{"train_examples": 101725, "crop_scale_min": 1, "activation": "swiglu", "patch_size": [2, 2], "layers": 8, "label_smoothing": 0.1, "loss": "cross_entropy", "optimizer": "muon", "momentum": 0.95, "nesterov": true, "orthogonalizer": "polar_express", "batch_size": 384, "final_lr_fraction": 0.1, "warmup_steps": 370, "weight_decay": 0.1}
Rows from block 4, named by matrix and row number. Rows with one number belong to one neuron. Each number is 50 + 15 x the weight over its row's rms, rounded and kept within 0 to 99. All counts start at 0. After the name is the row's rms in percent of the matrix's.
# gate: MLP gate (model.blocks.4.mlp.gate.weight, 640x320), inputs 214-319
# fc1: MLP up (model.blocks.4.mlp.fc1.weight, 640x320), inputs 214-319
# fc2: MLP down (model.blocks.4.mlp.fc2.weight, 320x640, transposed), outputs 214-319
gate.396 034:36 62 61 50 33 72 43 56 51 67 27 21 55 62 43 33 45 45 57 67 91 52 38 58 42 52 45 65 58 34 65 51 44 53 84 50 82 54 21 54 82 35 59 54 30 43 57 35 38 40 26 46 46 60 44 43 62 47 47 50 78 42 59 40 57 28 67 58 45 99 58 71 91 44 37 52 55 57 49 50 55 65 54 48 44 67 45 34 66 56 34 44 45 34 55 16 62 39 40 48 24 62 69 43 66 51
fc1.396 038:41 56 77 54 52 62 58 45 69 49 58 24 62 59 43 83 74 42 69 60 53 47 26 58 64 50 65 49 49 67 68 43 28 65 57 84 47 34 62 25 54 42 59 57 66 38 44 51 56 59 48 64 27 40 56 71 37 48 50 37 66 31 28 40 77 30 44 43 66 44 60 52 36 58 31 41 64 39 56 49 15 50 51 39 37 32 59 26 49 65 81 49 50 44 07 44 36 44 43 28 39 58 55 39 44 39
fc2.396 039:65 59 41 80 42 52 52 80 36 48 40 50 90 41 48 50 32 31 65 18 67 31 61 58 68 32 32 52 47 26 59 28 34 59 42 21 65 57 62 66 25 31 68 52 59 56 48 36 17 54 36 81 48 67 55 75 46 86 58 44 50 45 42 50 55 48 35 56 65 36 77 59 46 45 17 39 67 21 50 43 33 68 59 25 51 62 52 32 41 46 66 35 45 60 25 43 56 54 48 69 35 55 54 26 44 50
gate.397 108:44 65 33 59 58 39 63 81 65 61 48 47 22 75 63 54 64 65 80 28 56 51 39 25 51 48 67 36 65 66 46 59 41 69 40 40 60 57 34 75 72 90 29 50 49 75 35 40 49 35 74 29 09 55 22 41 77 38 56 71 53 42 57 42 69 51 50 45 36 68 40 15 50 44 76 52 47 17 41 66 37 44 57 45 38 83 54 44 79 64 57 29 52 43 48 56 36 43 45 53 49 58 46 32 36 51
fc1.397 098:61 31 72 20 37 56 34 40 49 55 63 62 35 34 58 54 37 41 34 71 56 58 45 59 48 78 43 72 70 58 43 47 73 25 66 81 41 48 53 49 46 23 59 59 56 45 50 64 76 48 28 40 68 17 63 51 49 73 54 38 64 33 54 53 35 38 50 40 70 15 42 61 48 49 57 45 51 71 50 55 44 58 35 46 49 17 40 59 52 34 49 40 30 58 54 43 46 62 64 70 46 49 41 55 50 59
fc2.397 115:42 23 08 47 46 52 87 63 57 66 42 73 72 45 41 44 37 55 38 87 50 39 70 20 35 50 64 40 64 62 29 71 47 53 41 53 71 61 46 45 53 56 71 56 56 48 65 57 68 14 52 40 53 38 62 54 42 25 26 60 38 65 29 63 46 31 55 55 36 52 27 46 50 45 64 25 36 57 41 71 32 51 44 62 26 61 12 51 68 58 56 58 42 49 49 63 51 47 19 83 65 64 43 52 47 29
gate.398 132:45 65 63 61 23 60 36 75 45 30 49 29 31 62 51 37 53 63 43 41 31 67 55 72 40 67 41 57 68 58 68 50 50 74 52 62 56 38 68 48 41 46 59 49 41 44 62 41 60 54 47 28 44 33 46 48 53 44 65 52 41 78 51 31 35 25 88 49 53 62 52 20 58 61 43 21 43 74 55 39 32 23 71 72 82 28 39 54 12 77 55 68 51 44 50 68 70 43 51 55 66 48 62 48 51 47
fc1.398 130:43 38 59 64 64 24 36 09 53 50 76 72 59 62 75 54 33 26 60 42 29 23 47 74 72 53 53 52 44 38 68 42 45 44 48 62 68 55 30 69 60 31 44 38 58 47 57 56 31 43 28 49 44 45 52 72 19 44 38 63 77 76 65 50 61 69 28 60 31 45 52 48 33 41 73 60 79 39 51 70 48 33 41 50 49 64 55 62 59 13 61 51 56 44 42 35 38 31 33 55 65 67 42 20 51 69
fc2.398 131:46 30 42 40 54 53 64 25 58 00 48 72 76 74 65 69 58 41 31 22 54 33 42 36 61 63 63 08 67 51 61 29 45 60 41 37 69 47 56 59 35 55 46 32 41 52 32 68 63 22 67 48 42 66 14 55 48 41 32 42 45 48 42 42 77 46 69 44 71 58 60 74 60 70 51 59 58 56 80 51 53 62 49 37 56 65 71 46 33 15 47 55 65 52 44 56 61 58 42 32 57 18 54 40 40 44
gate.399 076:38 33 79 38 27 40 44 65 28 42 81 27 60 79 58 37 60 33 31 40 39 54 69 16 23 23 23 21 54 71 51 31 63 60 40 72 42 57 43 37 31 44 60 46 28 53 51 49 39 52 78 61 45 31 61 67 82 58 57 75 56 57 32 43 42 40 64 26 49 51 41 80 47 50 31 47 66 58 35 70 41 51 50 27 41 62 50 67 48 45 48 30 33 88 51 28 31 68 63 27 42 79 55 51 77 42
fc1.399 083:49 37 67 29 50 57 55 60 73 66 44 33 41 53 73 88 58 49 83 62 61 58 54 57 55 79 58 30 50 21 39 62 34 34 36 43 79 32 37 37 45 66 56 54 41 42 64 33 63 63 61 80 37 31 22 52 74 46 64 44 32 55 58 47 53 39 59 76 38 45 57 22 59 29 69 62 33 45 61 46 51 71 45 55 31 37 25 22 69 57 67 60 59 61 52 67 60 33 51 57 67 25 61 34 34 45
fc2.399 087:38 37 55 23 25 89 66 62 46 60 67 60 51 39 66 42 56 39 60 46 25 38 43 56 53 61 44 21 27 27 23 90 62 57 40 48 64 54 41 50 29 49 74 77 40 46 40 50 48 61 63 54 52 42 32 59 62 41 31 62 36 72 37 55 56 29 45 66 54 40 80 55 59 64 59 42 39 57 71 35 70 41 46 46 50 46 71 54 34 52 72 27 27 84 64 50 33 75 52 72 58 72 37 37 71 21
gate.400 125:69 69 56 25 24 47 53 84 60 49 46 18 34 16 52 62 48 63 44 43 41 75 48 36 34 65 57 66 55 85 34 65 68 45 35 58 50 43 65 70 58 29 42 49 38 38 56 33 27 43 62 52 44 53 54 62 69 30 49 58 54 91 59 33 45 59 53 26 49 21 54 48 44 32 67 33 49 64 18 58 74 85 38 42 42 57 74 48 16 81 37 42 50 62 36 23 64 40 54 28 32 31 44 34 50 55
fc1.400 121:64 49 57 51 45 44 25 32 45 44 60 56 66 64 50 64 74 17 56 53 44 34 63 40 55 42 31 72 65 46 63 55 55 42 54 45 51 68 67 39 12 51 55 34 41 64 58 28 59 41 45 54 54 53 62 44 35 72 50 31 83 34 50 51 40 65 44 22 64 35 84 24 29 58 64 47 67 41 64 54 28 46 64 44 68 65 30 58 59 54 63 43 64 82 49 41 53 46 62 43 70 39 53 35 34 24
fc2.400 119:51 41 77 37 39 71 34 36 52 27 67 62 17 57 78 34 75 46 33 47 47 57 72 56 59 71 49 44 51 60 54 60 44 77 46 64 51 58 47 35 51 48 43 51 62 99 65 41 60 39 57 47 36 50 46 47 45 68 31 66 55 13 69 41 47 75 78 60 37 38 52 51 56 50 63 44 45 21 18 74 42 85 58 42 28 67 42 40 41 50 38 47 45 70 56 24 44 54 17 42 53 56 53 54 48 57
gate.401 121:55 48 55 52 55 35 46 44 22 44 37 65 55 42 66 49 44 36 72 37 53 41 57 16 55 56 49 40 62 55 50 44 52 54 45 47 75 67 36 40 56 71 51 69 40 55 76 67 60 56 58 73 39 52 45 40 24 25 56 52 54 37 55 22 58 34 61 41 55 69 38 55 65 35 47 49 52 63 71 78 54 56 38 40 43 72 63 41 68 29 43 56 32 81 47 69 51 81 28 42 65 55 70 32 52 57
fc1.401 122:47 45 42 35 40 57 71 43 61 44 65 33 55 38 64 57 67 81 19 43 45 57 41 77 54 54 44 60 55 58 63 64 72 49 71 33 24 37 65 71 30 33 38 35 35 60 37 37 54 46 43 39 38 51 34 55 62 59 49 50 59 71 73 73 50 57 39 45 56 36 50 53 19 65 60 70 88 49 57 31 24 55 58 74 33 27 34 71 69 63 53 55 74 15 53 46 58 27 60 46 64 39 36 54 53 41
fc2.401 112:34 24 57 58 46 59 64 90 34 69 48 24 48 38 32 29 28 48 43 50 54 50 66 14 57 34 53 27 73 72 54 17 35 46 39 68 56 44 26 71 60 41 54 51 45 55 56 62 74 49 38 63 67 51 52 60 46 67 57 50 58 17 60 74 41 21 62 41 65 51 62 58 44 47 16 69 58 52 49 45 55 92 47 64 71 55 53 44 67 74 42 56 58 28 61 58 54 50 85 30 48 51 45 66 51 43
gate.402 099:49 60 55 32 24 55 38 62 50 52 39 38 79 48 42 38 41 48 52 43 54 51 45 56 35 41 59 52 51 33 67 45 40 49 47 82 39 46 75 50 48 64 59 55 71 67 68 42 68 60 53 57 38 55 30 63 35 33 52 17 44 33 31 36 76 30 19 61 06 72 37 67 70 65 04 51 26 75 40 62 45 69 37 42 80 57 53 41 45 65 46 42 39 57 74 59 47 47 59 50 36 72 58 29 33 50
fc1.402 099:57 27 74 61 28 77 53 65 65 85 56 32 60 25 24 50 44 40 54 36 30 45 54 76 81 59 45 62 45 75 37 42 60 62 39 71 39 49 64 54 32 63 23 67 46 86 46 60 44 61 52 31 48 54 56 70 78 17 67 42 63 29 60 66 29 34 55 31 40 57 32 34 56 71 57 78 64 21 47 30 39 42 62 32 58 51 60 52 35 47 25 47 59 59 43 84 56 45 47 38 81 45 51 51 39 48
fc2.402 100:53 59 37 41 37 37 48 55 57 53 41 39 60 15 53 50 54 49 56 49 64 47 64 86 47 49 31 48 55 49 70 34 59 05 34 46 44 68 28 54 52 39 34 32 85 44 43 59 54 49 81 43 46 29 51 36 55 38 32 42 38 68 19 23 52 51 51 32 16 60 57 53 34 26 71 28 40 43 52 69 40 45 41 39 39 54 37 60 49 20 60 69 61 55 75 85 40 58 54 33 55 58 45 55 64 90
gate.403 100:57 51 52 61 60 49 24 50 52 41 35 28 56 68 35 27 65 63 33 63 57 51 38 60 40 41 24 58 46 53 67 69 53 41 53 71 74 64 42 41 44 54 53 09 58 60 59 42 71 41 50 49 60 52 52 74 41 50 51 46 47 61 55 54 47 41 49 69 67 46 39 45 47 66 50 59 54 57 48 29 28 50 77 31 32 41 30 58 39 53 55 59 17 59 48 36 40 41 43 30 17 57 55 53 68 58
fc1.403 093:60 64 50 58 70 49 26 43 45 24 40 61 20 59 42 31 42 50 43 46 72 47 47 63 37 48 53 45 63 69 78 58 34 38 36 57 52 60 41 63 22 70 48 24 52 43 55 60 51 49 39 30 67 27 53 41 49 56 40 57 58 76 47 55 38 41 53 65 69 41 39 58 40 52 48 59 57 46 55 09 31 22 62 50 53 49 41 47 41 36 65 40 20 73 35 36 37 41 65 31 34 59 79 52 56 82
fc2.403 096:35 40 37 59 45 69 67 42 55 45 33 46 65 58 45 62 61 62 50 55 49 45 53 36 37 54 61 42 34 31 73 52 44 69 55 40 68 52 55 42 75 38 62 63 64 51 47 57 34 50 49 52 33 46 56 38 84 37 47 59 51 30 36 51 74 48 79 66 60 67 56 59 66 37 61 53 51 30 41 51 64 77 44 47 58 48 50 58 89 77 39 78 87 47 60 75 53 59 47 60 37 55 45 51 46 46
gate.404 114:77 46 57 63 37 59 64 61 58 41 50 53 51 32 42 23 39 26 42 69 53 62 76 64 42 41 74 15 67 26 45 37 62 59 45 41 49 46 51 26 39 34 24 27 60 44 67 44 53 29 63 81 34 49 75 61 58 46 47 37 76 59 57 50 35 54 67 34 90 57 59 45 70 60 48 38 48 48 26 42 38 50 62 29 41 59 70 61 40 68 35 33 18 37 52 49 52 65 30 65 59 34 45 52 58 40
fc1.404 129:52 66 40 83 55 27 54 61 42 57 54 26 56 49 53 32 23 74 70 55 58 65 46 31 51 43 38 56 65 32 58 57 56 53 36 44 63 38 36 47 53 40 58 22 47 28 44 34 62 57 68 52 16 48 59 33 37 49 53 48 49 21 53 56 72 38 54 56 44 48 54 51 90 70 52 57 48 62 66 48 47 42 61 62 42 48 55 41 55 39 43 50 31 73 05 44 76 48 66 58 31 68 33 54 46 50
fc2.404 115:53 28 45 64 53 49 43 48 51 60 44 90 33 60 77 50 31 48 30 27 26 36 51 79 32 42 54 54 53 47 55 60 36 26 62 30 47 38 44 48 61 32 55 10 67 35 41 26 51 27 20 37 38 47 38 50 53 46 54 49 38 60 49 27 76 40 13 38 30 76 40 51 43 51 60 39 67 35 61 51 56 45 73 33 57 32 55 27 32 51 44 49 51 50 42 67 63 49 80 28 51 58 53 73 64 59
gate.405 106:29 48 63 43 47 59 50 59 62 39 55 44 83 59 46 56 15 49 51 60 43 55 25 63 27 61 35 37 51 63 49 60 52 35 62 36 55 58 60 67 65 36 30 72 59 54 59 31 09 65 44 60 54 42 40 56 42 49 81 41 44 40 41 47 57 09 61 51 39 60 61 39 60 55 62 46 64 35 36 22 51 48 39 76 46 50 33 36 56 38 41 36 40 22 40 95 62 52 26 44 92 50 70 60 52 45
fc1.405 104:47 60 63 34 59 46 37 59 36 41 76 63 44 54 37 29 77 30 21 57 39 37 68 50 37 22 49 50 14 76 52 36 75 64 30 58 54 48 83 65 61 33 40 18 33 43 33 53 62 55 44 31 50 63 55 27 60 74 25 48 76 87 28 44 76 80 39 60 62 62 44 45 23 70 30 24 44 68 64 58 54 62 19 69 60 39 38 61 45 54 36 54 62 74 47 34 48 40 70 73 29 51 39 40 38 46
fc2.405 108:37 47 40 42 33 30 30 43 55 41 68 52 66 72 63 60 62 35 64 57 30 38 25 50 50 48 81 37 61 41 59 38 23 53 44 45 60 52 41 57 53 54 31 19 43 45 39 47 45 55 51 42 53 50 47 50 20 80 50 66 40 53 69 49 43 67 69 50 37 46 60 42 50 31 46 46 43 36 39 63 54 32 34 68 48 54 34 50 55 38 48 42 74 34 52 84 41 39 57 49 33 72 47 85 68 52